{"arch": "transformer", "model": "audio frame classifier", "input": "log_mel", "head_dim": 32, "fused_qkv": false, "parallel_block": false, "init": "small_normal", "orthogonalizer": "newton_schulz_5", "grad_clip": 0.5, "gradient_noise": 0.1, "weight_decay": 0.002, "adamw_weight_decay_other_params": 0}
Rows from block 8 of a small audio frame classifier, named by matrix and row number. Rows with one number belong to one neuron. Each number is 50 + 12 x the weight over its row's rms, rounded and kept within 0 to 99. All counts start at 0.
After each neuron's rows are labels from the 100 clips, of 14976, where the neuron reaches its largest size: "responds to" is what is common among them. Only what is clearly more common there than usual is listed. The data: tunes sung on syllables by a formant synthesiser.
# gate: MLP gate (model.blocks.8.mlp.gate.weight, 1024x256), inputs 0-42
# fc1: MLP up (model.blocks.8.mlp.fc1.weight, 1024x256), inputs 0-42
# fc2: MLP down (model.blocks.8.mlp.fc2.weight, 256x1024, transposed), outputs 0-42

gate.215:47 70 68 31 55 57 34 59 61 44 23 41 37 45 58 64 35 40 35 48 50 42 57 54 74 66 54 42 34 62 61 30 73 52 66 54 47 60 72 64 38 36 42
fc1.215:56 45 47 33 54 10 44 75 61 49 63 46 43 42 50 42 50 35 69 41 40 21 60 55 36 59 51 54 54 58 74 52 35 45 48 46 53 46 49 40 34 36 70
fc2.215:40 57 29 53 55 59 44 49 57 49 59 24 55 64 66 28 76 38 45 51 63 54 52 56 39 57 54 58 44 50 53 44 52 62 45 22 37 44 56 41 25 30 60
responds to: vowel: /e/; vowel: /i/

gate.294:63 53 41 88 50 40 57 62 37 53 37 52 59 46 61 46 45 46 58 30 42 48 44 49 38 58 61 42 58 68 47 32 51 33 49 26 35 25 67 50 36 31 50
fc1.294:52 32 55 34 46 58 33 68 55 47 47 26 60 72 46 58 82 72 22 58 48 59 40 58 40 50 63 50 55 62 67 55 53 59 43 28 61 41 53 49 59 50 57
fc2.294:59 46 62 48 58 63 49 47 59 67 64 36 52 60 26 54 28 77 34 63 48 29 33 35 47 57 59 41 59 41 31 59 41 51 72 33 40 37 59 59 57 54 54
responds to: vowel: /u/; pink noise; white noise

gate.519:55 42 54 56 51 63 54 70 51 58 47 51 65 49 40 52 40 64 42 54 45 65 44 57 54 37 29 67 34 62 17 67 54 47 51 26 54 56 54 40 35 61 42
fc1.519:60 48 26 51 57 35 44 60 55 54 45 38 35 59 49 29 37 56 49 53 67 55 49 47 56 49 48 35 50 51 34 62 37 54 63 79 47 73 49 48 59 40 41
fc2.519:34 45 74 59 53 43 48 48 60 55 47 57 44 73 42 40 54 40 60 24 49 46 57 48 68 33 41 60 51 71 62 43 43 55 39 20 48 41 46 42 43 49 49
responds to: vowel: /u/; consonant: /d/; consonant: /t/

gate.53:48 62 61 39 55 29 50 31 41 28 56 56 38 47 40 49 49 56 49 46 61 63 41 62 63 33 16 53 36 38 74 45 36 51 31 59 55 29 65 25 50 48 45
fc1.53:62 53 58 55 49 51 49 52 54 54 68 20 51 43 41 41 37 45 54 41 45 36 71 44 60 55 42 42 54 46 66 54 52 61 40 53 37 54 30 44 36 55 53
fc2.53:40 35 69 57 56 34 53 31 16 29 43 47 51 71 51 45 39 43 66 54 49 48 27 50 53 37 53 57 48 42 25 51 59 43 59 49 38 57 51 62 48 51 28
responds to: vowel: /e/; consonant: /ʃ/; consonant: /t/

gate.697:50 63 45 71 35 52 61 58 51 56 52 51 32 60 54 47 35 58 59 46 47 68 37 58 72 54 35 43 62 43 56 56 41 38 51 61 59 56 68 19 57 37 32
fc1.697:47 61 36 57 49 62 51 66 56 42 45 60 34 60 41 31 58 61 21 77 34 52 56 52 57 72 40 61 56 50 36 57 46 39 38 35 46 30 47 47 66 48 50
fc2.697:36 58 48 63 55 36 39 45 70 72 67 41 51 45 43 56 40 49 60 38 63 46 43 33 47 42 53 39 44 46 13 45 45 69 57 46 39 45 48 66 70 57 26
responds to: vowel: /u/; thin (high-pass)

gate.525:63 51 31 50 47 63 37 59 40 46 52 58 55 48 68 39 60 39 37 71 66 47 50 40 51 47 48 56 41 60 41 74 41 63 62 45 44 26 64 45 67 58 39
fc1.525:30 48 60 48 41 57 58 65 31 37 37 43 36 58 52 71 22 64 55 45 40 31 60 39 84 65 51 30 62 65 42 21 51 69 42 43 54 51 53 42 46 56 33
fc2.525:45 44 50 53 47 60 17 38 64 26 48 56 38 70 54 68 47 48 37 62 50 62 25 33 31 52 35 43 59 42 66 47 50 23 33 45 55 57 62 54 50 39 62
responds to: vowel: /o/; consonant: /ʃ/

gate.369:44 38 33 41 76 61 43 34 42 74 34 57 49 44 39 54 49 56 52 49 61 54 63 28 43 43 59 59 46 46 49 53 43 52 60 37 46 45 53 60 30 50 32
fc1.369:37 38 45 56 58 62 61 42 29 49 39 58 66 71 26 21 46 45 57 76 52 61 50 51 60 28 52 53 73 48 39 71 49 57 65 59 47 62 52 55 39 44 57
fc2.369:47 47 53 28 54 43 61 45 58 41 49 51 51 67 30 39 50 39 61 34 66 50 46 59 67 57 47 49 61 47 43 54 50 45 58 58 53 52 58 27 37 22 35
responds to: vowel: /e/

gate.593:59 35 52 53 24 68 60 32 35 32 55 43 52 53 63 58 27 52 75 35 53 47 37 52 50 65 56 76 43 49 28 69 65 39 50 60 50 54 36 56 74 50 59
fc1.593:50 44 48 62 57 46 64 54 66 46 33 38 46 38 54 47 35 26 40 66 68 68 61 33 67 35 38 31 52 46 44 63 54 46 52 68 73 49 44 61 60 64 39
fc2.593:45 39 45 55 55 56 58 55 50 47 43 51 30 55 40 78 68 58 78 60 49 40 65 47 51 28 58 52 35 49 40 37 52 40 57 59 64 44 57 50 35 54 48
responds to: vowel: /u/; clipping; consonant: /b/

gate.243:32 40 36 46 47 51 57 48 41 33 45 34 47 49 58 05 44 46 53 59 68 33 44 42 70 27 59 43 32 55 66 74 37 40 58 36 53 45 60 74 38 52 58
fc1.243:43 63 54 30 59 65 63 37 37 58 45 50 38 52 56 57 51 35 57 39 54 42 52 41 42 55 48 58 60 49 38 53 46 50 40 66 36 51 52 58 57 37 54
fc2.243:49 44 48 45 79 51 35 49 41 52 44 36 79 40 36 43 49 63 66 52 37 70 71 52 19 56 53 56 47 54 48 40 52 49 63 56 68 69 43 32 52 57 45
responds to: vowel: /o/; consonant: /ʃ/